A small image classifier, trained from scratch: width 320, soap at rate 0.0014.
Rows from block 4 of a small image classifier, named by matrix and row number. Rows with one number within an expert belong to one neuron, the router's apart. Each number is 128 + 24 x the weight over its row's rms, rounded and kept within 0 to 255. All counts start at 0. Numbers have three digits each.
Before each expert's rows are labels from the 100 images, of 14848, where the router gives the expert most weight on average: "responds to" is what is common among them. Only what is clearly more common there than usual is listed. The data: procedural textures in two colours, tilted and lit. In brackets: how many of the 100, against the usual share in percent.
# router: slot weights (model.blocks.4.mlp.router.weight, 16x320, trained with AdamW), inputs 138-183
# up: expert up (model.blocks.4.mlp.up, 8x320x320), inputs 138-183
# down: expert down (model.blocks.4.mlp.down, 8x320x320, transposed), outputs 138-183

# expert 5
responds to: grey (41 vs 16.6); pattern colour: green (36 vs 8.7); ground colour: grey (33 vs 8.4); cracked (26 vs 3.1)
router.10:093113093085127104119184088115111118138128106140142136152139114105140124117114115111118144126162148106132134090170144114092132143172095134
router.11:087090144111128094119152108155121115171096120160122122146118141099137117118100137119110121144171158128132135124143160141089143126152132152
up.0:125099145111132127112124112134127108117140092082145146137103123185138109108099115079148148101131134174134100119070127129113120118121113100
down.0:132133114136133164136112096141140131135103108143050184127146096131166093165110142136156116141202120150135140122121142135146152145081115164
up.1:182108092124128099119132168121151102160162136096144147096118134159141100109133127116155113145140150121153130082092118131109148140147104177
down.1:134154134135099126163150104156105109133140148119144152102077136169153139134083172140166107130058175117086105115115157107178128152123141109
up.2:116117094138121099099123149128106129111145146121129137110111115168118149112164148159146116144125131082138182140139124108124085117116110121
down.2:138099168122131119125139132121124159151097123180115140108134111111163119103120085064156097130145180152133128138159093148159137146133102140
up.3:104154101101145126142108146125094143105135090133130143130152125131140072132132087128154135103085122145108146127123131127125096143129136129
down.3:145145110134101147121080110149120130125140133101104116150091140153139120105175135144125111102179114114131116132120131119092101106085129094
up.4:131075132136150147124103108163156149150151150122124129066044123148192174107132119105156180130144140136059108070149133122144137138147122112
down.4:089124128121097162137156109093093152183151129153153152127152098135080133164145123114161052092114091172117100129131140110106158157125124131
up.5:132129140091083157107154103185143119120144118160171136105107180116122149102093144117161117066117149113185115125140135139168096121120124157
down.5:131122106106117139134144129087154139116105107144177087136134159083116098109145122116127089147150150104107153084124147108170104128119132106
up.6:128097114144177128107151117152131123113130157124098106101101146137111135130108137123096162088145133118132135140177125105128146117110137176
down.6:130165121177159147139132116115120140128108100113122137104134126150162129124152148093138128105095133122121123165118093117160125125109113099
up.7:088102125119168099114107128121096156107124153128120129123108170095095164163099149184133135148113127133145112121137134115121129127161154127
down.7:138170108113144113112102156082066093157187126149128145148159111134144160100128131096108121134167138152107138154169080129142109133105091091
up.8:142146119113144111143138144137132121161173151110131119133138148130163135180153150181145157137102125111133139091112153159151086139141086143
down.8:114076139138110112137105095109123131148157098116081129129108118147152143109132148150128125108164110131143166159090130145152142077104150124
up.9:145114107106149112111139128113130158110102160100129105111075142114137138146133120080162146120120145139105121090139142101119159138127162086
down.9:139166160138128163137122125123151086199141159147115103150147136150170131142149132133129130129149124093146130171130110110143110154126100118
up.10:175086160086146131096127147110158139138140115109149139179112112138173096117096108101147108146157112139158110125151109138128128137146104109
down.10:120178114157115140147059133099146138110134131141136075115092123110145154106153127141117132113077090118131143090122133117126130112156126100
up.11:111149107128161100115163133146122087115138152164138104118082142132139115142119131104132119150132123133120139078172095146130119173089112121
down.11:141086085154145142155112101076110130151118135189158132173146141144101134115167107111140163117110096123161169158138107134148137118133116170
up.12:131147134099146122143145118097139120107130161092119130112092126154124080152113117122096122112154163155119099150078116123126184155128112117
down.12:133153136169126119100143138151138091163115105142150141133123110135156144117144149144154124164092162109102115144113080117114106127133117137
up.13:108150153129155148092155121115141166140094160122138092112043113135198141123131091072136078112100136136098112126108131123146135148163110093
down.13:107129094086127143154141153105155107104088125128120128113137118149115152143106174116091178109122140117107131115165154153160110156115108147
up.14:112117130126154134163095121078074103138089137084121132112143120140096134107146117174084135121103147109129148127134102153146078068102118111
down.14:140114143096111115119135152132139115156148126131161148115150167151109105149151083082162145132154068088126103125136110106119140134135160146
up.15:125127165155140124139054112167121134129145126051092095143125173112132131161133134128086144194160108145146117128133100140115134124106148133
down.15:159112135082109097106107137086100106113133103183124153125103137101105106139108141120121101126126091156140135144140127117114134107117157113
up.16:136138144150138137131096109107100165111121107124142119137136117136114143117137107120145122138156147109154130105128154147135105105143138163
down.16:178115128171130169155145141088122122111128105136135142199145130110107116140138083098115149101148102094204110130120150150080125112093163165
up.17:108100174072146205131175115140115107162141157130115149122067118125136154147137117159135156128138130171115137094161129111111143108115141147
down.17:136126112132148128139115157123152111133120115145099180104161133131136147131124152151114115090143126084179132097112105116134114108116155111
up.18:130078129110133151104084121150116143128114151110145130122158144140121131105114096118127136120159098092185114127119145142109112110143111117
down.18:105133098135129137114136173149129117136112124091094109151143149142149136092087131144125135116132138152152142099191143177117142117139076132
up.19:114180108176104119138147110121121124098151168118126123181095131128128157114103125151124101130116108162135114119095068149093107138130126126
down.19:116096122090126136135128089118108114114138137138110142126115112143073106125143155121125124142128141121116105122087150124160102130173140101
up.20:120145139097118114125117127104138151129090102140140126115042142156086141109192105152105092146153151122165107139150163153126122118113123122
down.20:097098088108145075132125110141112127114148139127103120117129099118141113109101149120087155091083096122113111115119143135170133122124146125
up.21:144138124145180065130092142169105124108122134097094134101149116141150125117168090093131081144099156143146118135096106154128107156123131141
down.21:112096133110150074162153098151143136098142131112159141120152142124084112095159135134134165125105161169155132139116108170127144097089112109
up.22:139118158101121114131162137128175106155111127131120150098093164118141131119165141160128090116116154121105143126143133162139103089080163113
down.22:083105100188107113075141115130125135102127148172108146179156118111139120153111107146101128086145108151124120129088150142114113123139092119
up.23:148109131114166138122120085105109146104097145135126130080084140121117113151144122154101136176087132129123097145121146148093124169133138119
down.23:088081105116107112097118130171096134104130073107134117085148132116091104113168132111085166124128093104090139142127093098135141147117115177
up.24:148142083127119158108110098195166088154165123149125141164166109129151115121126158142183106132143145117104131103126128103137100103156106159
down.24:135100104123106108171153100133133141112090163117084145116129188101133147139149137106114141119134136144143121135090169081167124133097155102
up.25:126127120109122123083113117122167155126134153145157124148164083125137139111113137121157085126170125129124120163101127139111061071087070146
down.25:110111143072158105137081142135123143066154157150128146109089144092110149144111159094103124138109190138145113132156112173114150149124178140
up.26:127107110140124121141152102126138073130118150140125120132148136163112158091122101128167127117149161116120085112106127135141154148155123113
down.26:153089148153137124149101165104168157135110152129143135128137126132140131158112068092202167143092097090139170133154132167132145112087124080
up.27:134137127147138118174115093137132123124109126123142136104143160139152112117166128133159121125115134146153143122097106087160107089143135126
down.27:128055130135122134098116141175118145116111114153140071124127153094104121123123146144147161144105131127130143106092143123129121125125119129
up.28:140094152131127153127173147107139142131139168124106112103101123180137150124107109084114137164126122126127210135113159134115146124088132136
down.28:122137114101127120099151089101105121151111089136126153112107167111136137123080074123110139169138149092098150178105129140099115141127126122
up.29:119138131127163135116133134144101097123108153118121162093083173149154117145151146139152127122159111093146161117137138123154141133140136135
down.29:167116155129110138090153108104142132135144068137108158135108135131105158122144085128117134121114099184140079126127112162089137178105126111

# expert 2
responds to: wood (61 vs 3.2); furry (29 vs 3.1)
router.4:122093093133101142135094159115126139118159172144145076154115122099127110133115163137091123131172116105114117092156136106153146107165128133
router.5:151088073144083129101139135104154128139136144137124090131124089146130145099130112134135136142156131070150137067145154115135094111149110155
up.0:114107096110115106110129135065128126157116139100173095074153113113137091147108094111141160099114096107121104141116135113089160125138167089
down.0:118142127123153139129119107114134099153136163201143135149138104117139131130096111109108155124132120109111135153097095091073160106142133128
up.1:160122111170125134112151113139115127142083098136132132156114121109092107117109170126127152111111116118090088145158119140145178125110160117
down.1:128140098106141090177129178143145147149119115166103119128101140178117122119161128154101153171126104129125100160148066149134077121091139131
up.2:112083106115107101154118162094100117107146151144104136168131146167123152144097136146133120121115145078099123177130148114155120112133107089
down.2:141123127108099099136124150094130137141124107149152107120133121143105131140113119110129108119100098121146158095156141089135167103144143140
up.3:177186107106110168072117119185168132115149128134144078113146128144156138139128144173134138132158121128157119131116133143175070159131146114
down.3:127103116104097134133090110144143117142134139124160105148121155126116114112092125149138145164134148078093137115148148082125115081142116125
up.4:103168116089131113117128130153094163147096166158130112115124134122133128153170178115155112130151143151125170134076143116095117155170140122
down.4:111127073137135165125132119173156121164123100128126154143085150134135148126154146107112120104154135121107095141113117159103130151144142088
up.5:116108127119143081105128124134127108122139142125096142100091108172150106152126143087162122138120111113125140131111140129155109148113088101
down.5:133127107118098093111119141120131133169116136163137148128087139173128128100121141085131152123109109130145104110154074183174133133165125151
up.6:116149164145139176147119095135115154131100144113156143123103089124125147104164134109080114124132135116113151119128190152118087141128109151
down.6:089111099130153163122123080139104155136138111143141104062132097180139141113127142156143164151139123128161104150087122093128140128141100147
up.7:152133096128108161138123102120113130119120125138094107170124108104120121154130109152092106135158102139095167082117097127092120161092145148
down.7:146173141116180142137132125084129100121119098153136092096141167125102122129109082129156095131075115176127088111150109122113086104143097139
up.8:154146125151159129113118135140156151135115123127135119119141115104129131154093159116127176107104087134120142152149136151158141147163137131
down.8:100114118163158130109116134154138126141083160118094155169138081139153131120104073098099171141152151090162118104108126113121136112158123129
up.9:121139157129182155120139142120137090126180125111173158112140177129110101122125123102125144114087103173102131077133134156117110144166135140
down.9:104140118088206128125129119124097128132122133131108118071127106190138100121106145123107108146126149134110101137163155142163140160152111127
up.10:108130128125110110106163125107130173075118121137142081087100073074155115113155153125150143132135068132100146163144095121167145159153103142
down.10:148146128132135148104151130121146123171139088121138134153136167149099102086120125131126155143148140121127123111105150134158115112129129127
up.11:151160155131113136113106157141085131101152131151185105123078131108131099096112068139150112153100142165115154113149103131139117136136111137
down.11:120133117119136100144124108148124079104152123160155123163137141136104161104129166150115132151119129124146134156113168100156101080142111124
up.12:125102107118137107123144162134109174113133141100125132144089161125126176106148146084103124109131144145123104097141112124128124143100126128
down.12:152143138133151100137145146126115112141116088140113150132111122158129130152151077118113169134111091108141115134132139066149103123115155106
up.13:170105150114148101127138121101132126106132094134105119162198134128135170140143148159156128142123118116136129122107104111144091102128089093
down.13:157148126148138131084131098145108110129149162124144132132103128093176127139129162106118114155124128160147055156127117121130145175141111120
up.14:087109134112093133128086086162112146160142103108120115106137162157162128109119123129139137067144113137150113129126103161119096082094168163
down.14:165112122114108109147145131117142100123152134141158108119109140138089145173098103145150101108073138139164114119167144135110120158142102150
up.15:118117102139159168140150099094119110117175145160124151142129165127123088164117154117136135137170149159085114109124110163136062121108150117
down.15:121133145156081097095119120160156134111125087150129142137135120122122134168115118137118109157098132165167094108142139085119185131127109126
up.16:149110115149124111162135110149100125128136137092123164148138120113148108150131170117132136184143124152107103146167111152112145137166142091
down.16:122106123181092099117145113188143138134110121100126137074084110073145151117144105086130114124098147123133120146092119153103091097125120093
up.17:152163108170127104119144102150151167140122134139088144173149144143090153143119171135149140134138144117157150128147119095121144117106119118
down.17:097082149105133131117126119121155136081076146131106145151078120160111123120157115120146128171114073127139120126141159103115121111092114142
up.18:088104141098151123125107122114153142106099196171097136092129117167152146109112118141122124090158140147116135140110171111120123137109126139
down.18:129182157143111137133144097150138142134103159129128163101117157129126100100159104122154116135124116119171154109187150105133114134136107094
up.19:117136162097137142113107133144117141116123167127125100136137143099143154093144182130136117127157132102116152140134043139118158150188141146
down.19:129118147123099097103161118110161134145127104158113150124089156116131110160106141108147135126099135124151121111163123142141120155131135191
up.20:127135138116134149149125105135121106146191086095093126128142138106124114087088126139100141150163138139157147158075109149122096164133140105
down.20:119129122132114138164120098149134138140136101162133164105111120145117054153157151129137160148106144160136080138158171124093129116102137099
up.21:147123103166104117154143128128098102119125141086129148175153133125139144148135127137120114140129124167120156137097160164173129120117139123
down.21:073101165140132137150126106149144117131110108124110105105101125113194134112130106129136154152160135113156105140119148120122095069096088144
up.22:126151205125122084108110108157100121114102138113158168168145097153109097111121161148114137151122116110159104170110143100147133140103186143
down.22:133144116131125128155104153118132136141119104187125121124096113163133102137113099156132099130058150112171124093104163155142131091136142143
up.23:143097106143114146091118124142146128130135156152094099102129150168156106172100121152128111125127119137093156120158080146111123141119103136
down.23:103120132131146124167091141139137079157111156118133128122130149141128109152137116161117110079152112109154134144112091109149108152152116137
up.24:169169100131102151109115128091089093155154103128111152147119091112130119162121150077111130109145147107160118114139114120152118154135151140
down.24:128143116088174153125195167140141156165154118126151167132108125094089131141135131098156126129136126124094113055140114147077071112125128155
up.25:118133143117116144163154156079129132121152138168154134127137126118102113109162102149132137159106139119099123151075125120099139073107144116
down.25:145135133116187105131088097154126093152145134112130178117127163130129119139159181091160149101127132146135125128147130139137189177145140106
up.26:140102135127162146120129133103152144102140142114167126162147148067138159168120092147161189139081155142102133157113159162129122137144111147
down.26:145101158104134098115156109139160111124143126102093147140123167185112107094136145157134113138153085098127149110150157139097083140086127102
up.27:110121124149160101150116123137115097147116128129152147164113115135092130112118101124061135096149124081115141138143129082152095204109133148
down.27:117101156124155153122097137105151130173124105096108143120129115125120138151155148116120119150119121116127119136134153147115151082056142121
up.28:076128148138100107166117166122122134065137155135167112109140146187129127117132123121121108101109142126169083136125089145151144142118134124
down.28:128143140107127130133149161140148126113139178127105163104105119153132117095127157115123160174143136109138184131145136156120089141091116128
up.29:143157103151108170084137155134129126162119132121095123095165180145148162102112158079131139145100126098105099134151107121095159097119112094
down.29:121122126146113121111157147117152134117138135148145136137139135129140135111129155151123098118144144123143154139146124139127133190111133151

# expert 3
responds to: blue (39 vs 16.5); teal (37 vs 16.2); ground colour: blue (35 vs 8.3); ground colour: teal (33 vs 8.2)
router.6:112106115122134143085126089096102166152140140141143110140136113150128105115107129094140106147145144112101113102111128150105126106141104160
router.7:113111133104105130094150096121113157167127144106134113164115120118110138143113119117131093146122139125123141117123129173082133112139090176
up.0:108143144133115114152129149135134136128130133143145141130110088143158126080082131122150127117150093118140119125172105144110136124109111140
down.0:112104120156141146149106113109111079117136141090168157154134135141129119126089136125150129142150151151143168106179136135120149189105141085
up.1:110132160096127097124135186116154132171164120114173138144100144128176115091133124094112108094129122131089102137118143132150138108151148120
down.1:114140132130130104118105150089133180109129174149090129110130129125111111153089111119110174107126085143078139160164151130157093157163114086
up.2:064147120166096117072155112111149151140102135141089128134121129134144151112169146133124141099091151128162144120139105153126077142117128126
down.2:130124136088132154135151129117071130100111145101157134122122122129091140122116189084132126102138161131139122111094160095110115154150129135
up.3:123155110128132162158131131161117145129119143155130123101103127118125071070103140123152147112143133121151093177150175161133128153112128115
down.3:174142117140140119112136098141113136103081151151110130125109148129090142136190181134086107108123117106097087101154126144149151123150109106
up.4:118107125124133117118133112132138080126151106142151141151145132114136154118116131104169134051132121087165134099161142086174101108173140106
down.4:134156145128142095169112100135115165061106130112150132139165155127149131103160111123128106120132087091146158122087122118126129136111134086
up.5:121093104135143176113139149095134163145158135145112153098103151094130099128127167123125103158109128136110152099123109138115164096136097140
down.5:115139128137124145079145119103149085116135163130105170143146109096116122137160130141144126161084180128141155178128087137123125120128132151
up.6:143130190136131116114138132117125090163126081129118156122144136146169098119117137112131116156114066116121138160150122099142140134112135104
down.6:122117108147113080129150184136137194117187125079142150177119123100130122130094086108115149126135142111076147153123166148111174117119097139
up.7:145126107150113156093141172146137119084121170093120108091150087127148131108115120127083106129163141112139148171095142117154090123132110167
down.7:173146091099084091089131125108102110117145103154131152111127141126123148112117124103165174128095124101145123119144115194117130187149105116
up.8:094160119130129093153129108111131125116071059086139118129100132096133115154150124138179114082158104127128112110130142119095162112120125116
down.8:129158108120173146102142133148142123108163133117118151131106109152151101128092100124139111127088117175167114180125170121120161074140152145
up.9:130140167131142115107130098150126163094076091154120123121084135122082113133094098114123153119147124102148108142148099126121155127131143159
down.9:112115107152144122148166129127099111160140104123129118089151143118152090127107159076113115102117116141074089114163188124100119102140130158
up.10:096129114121126081105098088161096130102132140116137110171146099125103130167125106117124104156168141165161068142118153107132104102146090178
down.10:142118158102149102124128130162136145157105132140097107122144102134149123125137129151111105119122101135109088130129109161094128128116132115
up.11:108126104159116134108144115131140118120135130095139120104106105090106112144165101131101108171117122122114146105124097099102124139131125157
down.11:159113157121106165112068061137134093141160096143116177094132091114107135103111136127155113128112123119096165181128139146171108092144132116
up.12:122138118112115072144095141132107119144146131161138129141069172113179158139105162084166154137127135120119151152090081155123125130141120108
down.12:119140126114098141142152125112110155180118127110116095131120100148119109115172116154116158099119098143128099114144129131134111108149108136
up.13:144118108173106153127131111137127143110133170135126129107087096108158154084128096113120158110146158153137125165128100098138102123154112159
down.13:148095139125129152136165107121115135122125146097134119175085104100098075085084149077103133092115118120140085124093126117133173095119086100
up.14:118128136142083130141070085118122146138107154132127138129111138163108120165069112113122117085134151149120119137147113165133116102111103153
down.14:149057101114113112102170127133149138134150145128137123128102114143146170073150122084179109085138121113146134137128103100131113101129098046
up.15:126096149114091147111137149110150103186149102114110163109108122100111115085132123139088097114106110156137167160093116132105140149119158147
down.15:081095136108121129137168083119115132062129146111136177182104120123131119122105122073135143091108146096090125158097136137157134110141110121
up.16:089120142127151137131095114167124105090131132105116155124105155147133147137115095104148105164110168139094102133112149131127112134101106104
down.16:091119134117136160112170122135118146128147157152118119148134122148146135150148127140122120154155139188108156119152096108159125116081147133
up.17:090100165134126130142125139133162140109154128111126119129111094137177121126115152152117136119151090156121151126108090099158116102135174081
down.17:129123114135114120071149138082148112129102134139127102148114134150106148128150103097156147114150154135121128141138162141128115141142092153
up.18:116126140166121164112100114171139131158125095170130150148115137161111154136125138137096120158102144121098126088164092159132157116097162149
down.18:123115117068127091132184171103112098133112114106136159083145118147145128086128106126094137137114094137131098092103125157147146126103142139
up.19:149105113142080116117132150152154105140130094121154127132117156174150135165157115093159128119138144144123096143108161127141101107056171113
down.19:113162138099104117156110109174136118083131114114129120117113107129077136122084114146144104113065134143163095144150097150153149195183152169
up.20:136130124112068108117093118175164136149137147146136125148191126134112199111131113129144161100082115153103137107141161142131129108089166171
down.20:145108143131142143114144108142130121148145140102111149145145110125123104116131117117118131149157115161127091150095139124170114119112139163
up.21:131118136132120150145155118129112168156105163155150122140171140100144137154134136134146163113125169139145159122136133121117118121179138119
down.21:118104159156140104171143164141133111133153150126160136136090146165129123128148140165102144141143139134150103125111104093112134103126141103
up.22:159087135120123157144155120073159184142118125136139121146142165097078171125152117151085140111125136134147146141086103144114122126133128159
down.22:146122152150077131134132131133126118152119124191138129129128147102162108144121151179124134158123124105095104145142148126112114127080137128
up.23:123160100179149094133091149150104122094146133116106091099151113135135145163157065129134123103113132092140156112136152163146028149136146122
down.23:136122139127121151150087118127157123116125118132109147115125163133135137146126130124143131118171111153143101087119131163093129159157109161
up.24:144139167061138114121150123149136149102119080109115099142120124111141120138162163105146152159135123116128083119119125112106120132146102106
down.24:138129174140149153149148127107107144152129113171134137111139139114119100133123159165109109124190109130114107071145165109062113091089132148
up.25:139129152111159116131119149139183103129098152150102112130193156126085117143186165140099074091106120109090127144122161128109101091172119099
down.25:148140188146094130132107126141095148160109125109095104147172144147120150128096101080131174163153141140152143120136154091125102121091102127
up.26:085117138138164101100150133132105118160094104122128134146127108141103110103106157117114073166130128166122138149090128102137108122123129118
down.26:138147124139129162156153183146158181092121135141115137113112113099145142134164158111140141109082163136126140103121128147129101118172141110
up.27:122110103084128138123123133166187144118122142124110174147100118145142123143116123132160119137133151134108149095141132164131136077117124136
down.27:117153139164125124120156145126123140133085110126135127135144135139127126133182170145093145135111122137167113163161097140140093190139133144
up.28:117146124135149092105081165160073138107106104089117154135129083112170165146117136121144097141125138143113137123126102072175133182101118107
down.28:127152150140135116127085099105122099104164143118137121099155120160119118147140135099144139101139157158147121141098119136095142133142134177
up.29:086133154121181133101090133100114126102114094178130143171132129106139123136107156116135124123168100118126116124085122176099152140130169124
down.29:089156091104117160174168115106140100110128094125108100119102095140130165130091100124139110131120164121131132131120155111098134121122123151

# expert 1
responds to: black (52 vs 17.1); striped (45 vs 3.3); teal (37 vs 16.2); pattern colour: black (32 vs 8.4)
router.2:160122114129130124142103133095151123162108152139142083132151108142137124146138090110102122160106153151113188080117150153115137134140166159
router.3:143145106107157127170076128092143127154121156112122105097155166149126132146155087129126139184089142113086172090111150126135145144128127127
up.0:122113110130115159125070076156164087092119098098144098159082147156106131103106150125130151148090104130149126167129140128145164108165141126
down.0:111139125122110100111145139155118127153159160138105176114142146128142125089138102133112151146133118127117140093141139108144113174155095124
up.1:135130143123100153077097148115111152099100143114129151130114110129108112132081107143144157128095140130120114150092096154147140149133096126
down.1:130155116169121151103180112090105175131077106133135118089133160134136171116133158147162116136140142140160126077165124143103156119139127127
up.2:109140118184101162148160123122144094132095140125125135158127135156072146154115144128126142124156158135153142116157087134136110113153142126
down.2:112098110140132110123109120120063145174167130104128122131168145103120154144143130119126127131103142117157199115182124132135117140103146118
up.3:096120126099135079128127124116167168095156104076135061107066087106135128099146105127117142096133106140120138132108135150116169143135145146
down.3:107124134163142105130105116117167136128130131140127106173148129143132146131117130158148117112098157189136145102121119141142154095115157128
up.4:129116140094110117125123142134110113114133082137154129120107107110101147119132109141164142110122127164138144161117140138096138121099061142
down.4:141157117146146141142142138124110151122142127129145134147084167180136118110133131116126126161170128118119152089073138103140170158120129140
up.5:119157120120123123127102132126164121125094123139141131128158095089138112132141097130101123122122116115136105130118142095143102148122135125
down.5:106120140130104149108130160119152119093117145146139116144132095096168113099115130089123093148122100122076128148154125080168128160139068111
up.6:101108103102115097152099125140131133113122134119147090173151128112097146111103095139158140157126115114124149111141112103148091167141109124
down.6:133154105117149123130102132123147115083127113142141126158122102148160136117130168133158112119159093122121112097133122115144123131155112130
up.7:146135131100138141134081107152136136114109141119150147090179179137105119144139091120134088161091111152134099114077095119119121180132099125
down.7:112086135156126105160118101148109155112153145121117107138135095131093112093133153125138120118146134151100127113114162109129132145098118131
up.8:125148146149138159146133134136127122093189168138133109151125096087126083114129118110117115138123102130110198130140158134104129112123111132
down.8:130123141118135133119149100133093146147092119152134161150166140146152159139133184106147165090079134102125152126120104139163088118102132118
up.9:148155129169127108103166157114101151133119135122146162153153168132099123142133102140158132136062107134066110101113125133160133167165135123
down.9:106127132123127068160103161127132154129154119140124061172141098108128178096061132100105063173105132094139121100125123137122152113109092111
up.10:122102119140148101087161160160077128181111141131148120093132141152150109117133156140130132107109119143080086155110102123157177134126137087
down.10:130139105130128098137120173099117094101144130162152099154169088122118125132110118161139099098142117066154161095106136121101117121156143065
up.11:180125147094127117108086115167072119103114166132098134150103134127161126115161111127138150094178168111164161102140132137154142146136134094
down.11:133111137077148144130114109154126178131102132139123150128088140114147152137115120100118119117145151140148175094174166131155102152156092139
up.12:131115141131123104143126107179147114095090108099111167138161128150156139128115167133072117109160130125151106153106147152098151133118131164
down.12:124130185164149120153137146138143106080089158117144100105110123114112119135120118124154125124126135108159100119098144110144158184116150146
up.13:116156150085133139153108143153103119204096126138148139144109105107102135112109142096148145115104118121125093099141129124163128146093106085
down.13:139164112130141119132144113141089114152124166109118153120186089137114103144135144132144093100088125167079115117131130104136073092141140167
up.14:161162136125106131146117110127121166123131098125120098134137128105118150125130123129107116146134107128143136182125136110082097097140135112
down.14:154132117088129093138157127127153141135129077133138159155169133154151094131162136115118140137127120134095162131111131140092132125119118126
up.15:117157157083127092111118155141099114115113150150169120123122107131116143101126129103173111140165123124124108141166117102089124145171107107
down.15:144095082133136140099081129092135151102163136134120116131132074132125157143164122102151090170129109124120105106143134130076160123102156121
up.16:156134097150120096126148153103145145145112153137100144136066119116086159153133078114142088059107183126115111143120144123123184056122125097
down.16:130123115131127122118123115119148079138149140087143134167130108130135118133127073103107165169143116148144188117137129099147137089109132142
up.17:119096175142123112108147136132113162148100122112103158108115121111135120125096143131110120159090133127165132104117144135129152112178142083
down.17:101158161128155122134160108125095104134134132105145112108111109134121119127171123140174131109128108150115144154125178160122125129143122119
up.18:143103172123098164103149121168125158119158153127126136138097095098134141113170115148161116179082108111147120108135109153110136118124101104
down.18:152110091172136119147149122129126114125077154116174079107120127113137112144134100142123144136133140137133124181166121107123135159114121145
up.19:163123110152118143137118170119107161132106117140110163152084059121093126151162130120106091125108130128142131103113105135170117108121161153
down.19:098119124147172151120111142151120120125143178090115140115107148122133129107102150109086142142132138109116087164144117096149080116141169112
up.20:108142147149114122133119132105138140117097153137110135111136124138117102181153100160140142139098142110145095131132150130119112145121158117
down.20:143149115119166117117115117149096152100153125143106105134117119168135127130117121192138141143163173136086115157103122140125113119174144102
up.21:118148108156163140150118125117154164129127145155097117125078094110125131142105142096099116133141134155087076110106103120146112126118100159
down.21:147121141129136105145161130157146112108116101144149117132141093097160138133148149135095106112137084169101192092140139103111151133165095134
up.22:144118156144132150108115130086104147133112135092121169155113095121122098171102102080134126125147116126140093168119136113135140161143104137
down.22:143123137124132164192144117127133140127156147128138130128076116121121116147074105151121155162117147134129129142134114111116119134131124136
up.23:121148098071084081140157111130125119169136141116142119156123106153159157149123147114138140100160122124115132153122120105110165139100140068
down.23:130132144118108171093122171102102129070086129153116154131100101116153119081104099115099115122124100114112110155130110134099133132115136102
up.24:127114131108102127132152114110097135136147155115120129099114126143117143077131176092142136128144085129117106078125147122125112084163060131
down.24:062116116107150136108111133132147121139151124110107131109107128158101072145186175156102108110109135124124119122124148121126124183109114144
up.25:117156151124115133126125137130105151115143148131151131073089164127152157086127135100090152142132106169129138148105084166132085138131101112
down.25:126099117156145161103069121135101132143114137116130126090130086142068137160127135142150145126187134119114127173154137115131130145080134138
up.26:167094100137110124114091130142132131137114155101121126121091140118136122172108077146110110134129109155148101131132145122134093111140098129
down.26:124113113143179121147119108115114116111143159131160093107124127117115137118134131130146093135087111131106128106157122110141158159107140129
up.27:114095139145149144113130146133108102173101097128145146125155120142140119097114156133151100118114163117149127100152161114137143084113125138
down.27:107117100113096113183096132153092150145141162105131094105096140153141095098160103157119120142150137153120104124096123100164156144144132112
up.28:135140181141161102168118126152147149101123135122111117120107136097188139140130133137104157100143110129122126153107139110128122133109123174
down.28:138155090137164127136133129157126115113127096171120136142103147082132090137132124132127101104104139107135103175134140157118150120087150097
up.29:117118108153075156111147097110120155104141137133154102145109105134121131113094096099112137147132089104107122132097118125103144140142144145
down.29:122112140130123146097121072130157150128096133134133122152104154125093122124130139140117140116129127084150112155121155138106107172087126117